Rows from block 15, named by matrix and row number. Each number is 128 + 24 x the weight over its row's rms, rounded and kept within 0 to 255. All counts start at 0. Numbers have three digits each. After the name is the row's rms in percent of the matrix's.
# dw: depthwise 5x5 conv (model.blocks.15.dw.weight, 384x1x5x5, trained with AdamW), a 5x5 kernel
dw.90 091:127137091109138146137108117142166174112126146147148135138197127152098135124
dw.91 104:151162118082100172144161126140163130105102103136124105117089139121147142140
dw.92 094:117095118116134119132142118142147164186176139135133160169153104121127148146
dw.93 098:086095101098123093101107127154095106119135169118111112125158168131119120136
dw.94 086:126123103145127085117100127163138134130157161138113121148161111086087090110
dw.95 104:123151171170148133126142127123130153124137146089146127115117080099098094094
dw.96 097:113131123133121133158158155154131123169150149078109151106115114111092092095
dw.97 092:118131086123134137097093181148114118114161122124132126166127152134153150081
dw.98 107:186157170160150148124141139120172134117116147127150115125134094097105112125
dw.99 091:093105115081106135137129114131164165122092117162142141122117176158140135116
dw.100 092:120124106103119089099126123132104124122149163150152163157149164155156166152
dw.101 098:125123089099126174141115122102144165128099094134138172162114106116149147111
dw.102 096:126143154166154128140148142125100113110127107082101115122126090124104083086
dw.103 108:125140134129115158197178153099142150167143128127127118125128120093112111120
dw.104 097:110117094095100151131123095118146144145085119164150141103124144147172152155
dw.105 101:174155144089082147124132114094135142112102098125105130119116092094104129136
dw.106 095:156137116136136177159127110121161167103093133152137127097093117147132096101
dw.107 099:108111102116115113099107102138123131119116138145124172150153170164173157158
dw.108 103:163162152125145198179123120128155125126115119152135112105134118122114110111
dw.109 098:123166165139153091157149151127102128131132096142115119095104130124144107073
dw.110 110:135139142148165115119141125148111110117129126105109116141119084074092081096
dw.111 122:165186139141133189171145130124160152145128121114125127137118120122125099113
dw.112 097:085115102113108107093101118110094119138125106082110121094105113119112102096
dw.113 097:117121130123117120108130128136137177181139138155175149117096090112105094129
dw.114 104:132135130126110133136107116135187135139144145203142130128116161131131127082
dw.115 109:119147184133142141172204165122127110134120127118131122117119142145127129130
dw.116 103:065071109109101109121127122113122115140122130132126118132131153158167150159
dw.117 095:091103135166160116119158183160133128149147150131127139121128110100107104094
dw.118 108:112112106091090097107120100080107088115100078122115123124117119136125125128
dw.119 088:123124138124109091119146119155148169162159136078126168151148108129153149148
dw.120 089:127114117102150108096147117155111081104133167102094126130185132116110131134
dw.121 101:136136142122135105099090092094097122125141128088104132129097094110100114084
dw.122 098:144170145118093152165159135102135125118106099136156136138137101106094095095
dw.123 099:107097115121111144119123138111118145144160160116161183173141145143171145123
dw.124 105:087112114137138105110118123158100104107119123101084108116108100080118096106
dw.125 105:141134134133124100094112084087071106099134101115114116111095101131127136112
dw.126 098:126126109135170139122090097158126113115104110168130134114081168109126122090
dw.127 110:131115107143157152132136137117143156135131151153176193160150148118159128136
dw.128 100:162152119090120121120124099149096090100110168139125101099167150109133133142
dw.129 095:112087115110129096098119128116132147119176169123144159156170094129119124149
dw.130 095:134068105126124134142134119121083125129107092104117129122087145132113120074
dw.131 104:146150140130113150141118124118163161139162162161171171172145133129134133151
dw.132 112:130134129095098113121123115106117118140127119105113085108105109083083085094
dw.133 098:159154135116134121120115174120097163123128093090148142154087123125108158097
dw.134 094:114131138154123146140149136128173172152143155166157173145167133131156134123
dw.135 101:130138128107071154140132119105138192162148086147142130133149136130139122145
dw.136 091:110074113116117128135116121131162145143128111173160126094094153132114091097
dw.137 094:162131143112088174147143094105170133128110132154131117115093133115115092098
dw.138 102:091107109118114091105095107078092131095110100136133107109109157147117125128
dw.139 087:099125117095093140147134108105136160178134100133151171136105097122126129091
dw.140 097:086114135128099090113126115123094141134152133112121136176173094104132160143
dw.141 091:123125120111109160177130140106142168104137144112148102099112080120094102112
dw.142 097:142159163123142094125115142135092123146127202111123134107118106111102103116
dw.143 091:108075099110096120121121119103088116107126124120115158154122128174153148157
dw.144 100:111087114139159147143103128120146131130117076161162133117071123145144122108
dw.145 103:080107124121107059096104123088114118131137123110131142133128125167149141135
dw.146 096:163119112097112154136120092112184157155141123164158137108099131136117101123
dw.147 118:128143127139133141142130128139161145136111109184159143117129178189155137129
dw.148 096:130092101127149149121101083114152152150118100150164165167128137117124135159
dw.149 101:088095130107118072121121145128075110110113114119116133123116158154162137149
dw.150 095:132153178148120140175169150121140135150138145099096096113122127126113098098
dw.151 093:143138153158154134139164151133120141147144095129099151154121118109097065106
dw.152 095:120130132162139185143142134142121122129121095086095097107120103093127146167
dw.153 096:105096104155143093099117149157095121131139169092098118144158119097130106123
dw.154 092:120149132123129089106118147202129113098132166118099119132144099099117114132
dw.155 098:125137187133126107076123115104150121140119134153144150147168108108119093102
dw.156 104:128143140134119152147137134115113113111143141116118146181198109113116152172
dw.157 124:091107078103065103114087106091128137118119125125127132126135128140149142129
dw.158 103:116123101113087119129121134101177182151156149097127113117105131118105113099
dw.159 098:125127101091089152147133140157091091097098096133146147141161101114128117113
dw.160 102:106108099102092159153159131137161114131142158115121119117160087093105108143
dw.161 099:117146122166136146138140180168115119118154178097130116136153088103125121122
dw.162 099:101150134135139092112115145178122091093162158158140115133149118116130158158
dw.163 096:155159150172149138155170146134104115119153127082106114112112104126121112093
dw.164 097:145125126148133138126100121118116126108107115123144138125121104165212167149
dw.165 121:107100101057084093101113111108101126127138134119127135123121131127146136162
dw.166 106:104110119105132116101113095115122116081096117114117084093137117095087138111
dw.167 096:122126139153120116132149156152078100119130158087109116136166088107124130167
dw.168 108:132130138137144115113112109126095099094103118110096086079091109112099102117
dw.169 109:182176150122127198153129135152130136131144148122126142117147132124103114115
dw.170 102:081134141138119115155149179130116151164135168115140155128147080125130139110
dw.171 093:083091101107113116106094125091113113125135110139144116160138160163160154138
dw.172 091:162146136121130165153146154118162152120141133154129134145149177169144141170
dw.173 111:108149139151142115097112134114120102121111124093102094087097081092107111126
dw.174 098:136133164135128076108147130169092090098097125151154149139107118144135135106
dw.175 098:128131143130132167181156161139090096108099094135140118117109146098104128147
dw.176 101:136137156126098144138132132097195159160106145166140121126171126125134122147
dw.177 091:105097129138142111122095131116096100099089089137144138146136165160162143154
dw.178 098:108180145161131140133098158113118117124138101174120142095141108109113094099
dw.179 105:109136158168104135128160185138123093119139117128088078115121119118121138136
dw.180 094:151172171134113139185184119114102151124131136103127139136137106136134118112
dw.181 100:166149152103129141154153118099108144144076091126136128128109120146140127074
dw.182 118:151130129143130127125131137154106128110126140109097104101097110095084073086
dw.183 099:144132130111109131142123131125152176177128135134182174136126142172143130110
dw.184 095:070103127156158111151129143163155130131117106165144127119078145117127108118
dw.185 103:098128138113128158158148139139125134114106132086134111104095069097141145091
dw.186 117:094085072092075144120108124102160124129134122141147143140133129116125110117
dw.187 098:134134146145086091138139146130092113121171126150167134123136172130108096095
dw.188 097:180128135117133173114174102134109116125111111123099146091136099105095138144
dw.189 100:109123131139158105132165186157121122151166166132114144118121110094107121100
dw.190 098:133131163148183136156145128156100141121161118132106103106130107103106102083
dw.191 093:133142164136098157136161160150152162140152084122102103094104138155125141129
dw.192 093:150174165174171119139115134120116106118107122116132118122114151111092088105
dw.193 085:119102136119097079118127115117102105139121094144164180151146132161160131120
dw.194 097:114107108066144113134134161150139160169165145135139135128149122108110102100
dw.195 101:092134155138086131168165122128142129151092146161112132076138135127115105131
dw.196 100:107110115110096093097101096076088102101121111122109109123107129131117103115
dw.197 090:107136137139152105126133121176080089139141154094096132143125131124128087093
dw.198 104:119135129150150119121130136140126121149148146144154183184194126121136125137
dw.199 102:133127149148106170101134137093212125123095103136114116135130130129126124117
dw.200 097:120113097124093147088119150154164156139155157184136127116153121112135121153
dw.201 098:082092110112130121140144160166132126114164150175141117119094148145097134128
dw.202 100:139145137116087125140156165135112117154190160098116141168151127125136142143
dw.203 113:121101128136154102127120156180129126145204160138138152148139125121116131121
dw.204 094:117093087082122141131116100129143159123103123104137121123122150186152155141
dw.205 097:154131148178196120135168151143119140137137131099115118138121101109110116103
dw.206 097:118116105107111104099093114105096104134130169120137119126168162134166170133
dw.207 095:130155182144147149134142128093139139141129086126128086118112122103093094098
dw.208 103:141133108096124163130113117118142182129152135178188144138122134146149137132
dw.209 096:167160135095090127127120107094108152136100100092122140124108097092109110119
dw.210 094:124129117141146139141166155159128135130130129091113129114093077114109100070
dw.211 100:158161145171114132133164148119119119158142130142129143128111108107090103071
dw.212 097:108102105126128139137132120149146148134133137149159159164170169149165166156
dw.213 098:149123117116114141097110102084155155138138112155161158180117162145124121106
dw.214 093:110107119173132113090110147137118095106164133147132154155156101096087121135
dw.215 093:137138144152186103114138116149168121126084121175139110096136122137114104114
dw.216 096:107136151167147134128137163124164170142138122151136115113085127101098082113
dw.217 098:087144107123110104118116124127105104128105071167154158124120144139124086102
dw.218 092:102134170112152146133151103090179121108082117123106111128121093139108137119
dw.219 121:105073088101081105090095113126099104122138135128116125138147122104126130142
dw.220 098:181121137101083155138124111100158127087125101122125120119113165154130157143
dw.221 101:078104157146135094093143156160109109115139142142142071136136120123111114120
dw.222 106:108133140120127126128100087129142126096096119114126115128148136168205144147
dw.223 103:113111128128121101109147126121135132215181142140145146138110126128114121113
dw.224 097:130104084068094115130110107126105111120124148120112102106101107089111119111
dw.225 096:122126160122116081153143098109102156129095114099160143116117087142162131101
dw.226 100:146133128151132112103122140109134110158173140159106137169146139074103121091
dw.227 097:096100144107126096118149124140118106134109099122134174148175085122150162126
dw.228 108:057090101095089103112117124104105114103128125132111112130133135130136142155
dw.229 093:107130112121120090135172160109140131160158132097100108115123108111109093083
dw.230 098:108126123138154141157143132142122113068077109121145167145148107153149157131
dw.231 100:170147148133135112096127129161099102119132166114107122123152120098071115102
dw.232 100:137116107109104141133115123116123127131106087166143129105080194149148116110
dw.233 083:151126112105115174131121100117179145100100092163134151119110148151117111105
dw.234 094:150164161130102108090121138115097122111127113094148131151133086103125107081
dw.235 098:124123122101112122137116110109157167125120125149103107092135153146092074084
dw.236 092:166149140140125157141141124148151162187152153144141148153147116137165149145
dw.237 120:082096091092091087080109099093118121124122121119122128126141133139130135123
dw.238 107:149155154126132130136134121110122126143124122126130136116119075074068085108
dw.239 097:154138159118142098112126114111111109107130112159148145168159158152132143187
dw.240 093:117138146164144118161159176139110161153154112147134155125137101104099092115
dw.241 095:151159135119119165173154130107166152153156113132141134095116119099091105112
dw.242 104:116113092112101091092100087088114096098098123100108120132112129110126133139
dw.243 112:116109108104125112115129131132090130119153145078108097111178098092099144134
dw.244 094:137122121136167130147154131149131156162147151137144190139142113118158157170
dw.245 092:137127120128128133108121123127143115115158153109100080081137139162179167150
dw.246 105:130117120135110124136152111129115135155121099109118126111104093105094067071
dw.247 090:088106110119121101120150172107120104125192120089124119140114100135119117109
dw.248 098:092110106115154069092111135135116111103150151096107107125148148135103108148
dw.249 102:092079101118104090095129121124126119162140130116153186148143117144131118118
dw.250 105:069094111173159097124131140142123137115132124163122113128111115130107101086
dw.251 100:150138157146129141147161144134136138151147126116108117085099083095113100081
dw.252 111:095057097110099096118123119133134142132133144103138124132113091092116109115
dw.253 094:101128130140134089138162167127083089129160113099095113121129119116102103100
dw.254 092:112139132118111147115121112145128108121155150116106136075090098139158185102
dw.255 097:103109095100122137123118114133128112120110105104113107130130137142148183198
dw.256 094:115117149128133102086131139173112106149149125070105134165158103108124125115
dw.257 090:167149101105094132174145130103103131155161134109106085110103133112135119107
dw.258 104:116132140131147116121150140152103110133104150160152162157145183163173142128
dw.259 096:126115148148126099085135184143108093124152156108097156121138092107123113133
dw.260 100:062087103105109109111124131128123127121104103109117109124095153159140155152
dw.261 109:068100089123109102110090090114107131112113126140151146151146116143142144144
dw.262 094:125127122128104133123143088112124101103098106134171142178143160155142135083
dw.263 100:175172176149138164124142116105124131125128114144120096124091118118128106090
dw.264 096:137125117119156151136148133132169194159146115167163148141115153134142121109
dw.265 108:120113107121079119085103126093115116104119083089100133141128111104108106117
dw.266 114:152124119109103058087126097106113115129141136112094146138158113101113144123
dw.267 100:146117147135160142138164185168122152159154162123126143126146106123118114093
dw.268 110:106095088103126097081081080121105118121103123114122123119108132154131131141
dw.269 096:109116147094109119132152110127143168175150135129093130080103165148146115116
dw.270 101:155133116106087163188141127100161155161107095136143146126123116132121118122
dw.271 116:127142123130107175173153147124165192131127111142138125130105100134119106106
dw.272 095:128124091123123151162157139123155156150134154088100111110106098098117125082
dw.273 094:127142120081102129148161128133108108151123125114151170154157105090082115122
dw.274 102:148137154193200142120139139134112104128121129115122104123091133139142126130
dw.275 101:122131141179131150169171175147138175112145098109126120125111127114112122129
dw.276 112:153148126146154147151128121129143129123140132116112082102096082092096090096
dw.277 093:093128170106095124139156132107147173179137129117159151152137110113124122105
dw.278 100:122124113136121140150103128131131117088122110123105134175160117121157203140
dw.279 110:142123137096096144120121102099148109105094072107096103101100129139155141133
dw.280 104:068078078120116115124112106109130139131124119141140135128112177156136141125
dw.281 096:118137117144131117133153151130173183172109119148119126125070112114107110133
dw.282 098:115101088108110106102109091090141112098091081114127109113109116119106134132
dw.283 099:149139141097109149139170132157121121142136144093122116128100082093100085106
dw.284 110:136145174160143125156184178127122141154129158122141138139139104108127120099
dw.285 094:117099096126117110096098107079121113133109086135142161106095110143145145157
dw.286 099:118095115103100122118115106090137103134113113177148158134139172166158132137
dw.287 093:132143134140144153126132151164147139134167156123108104114116082114084088094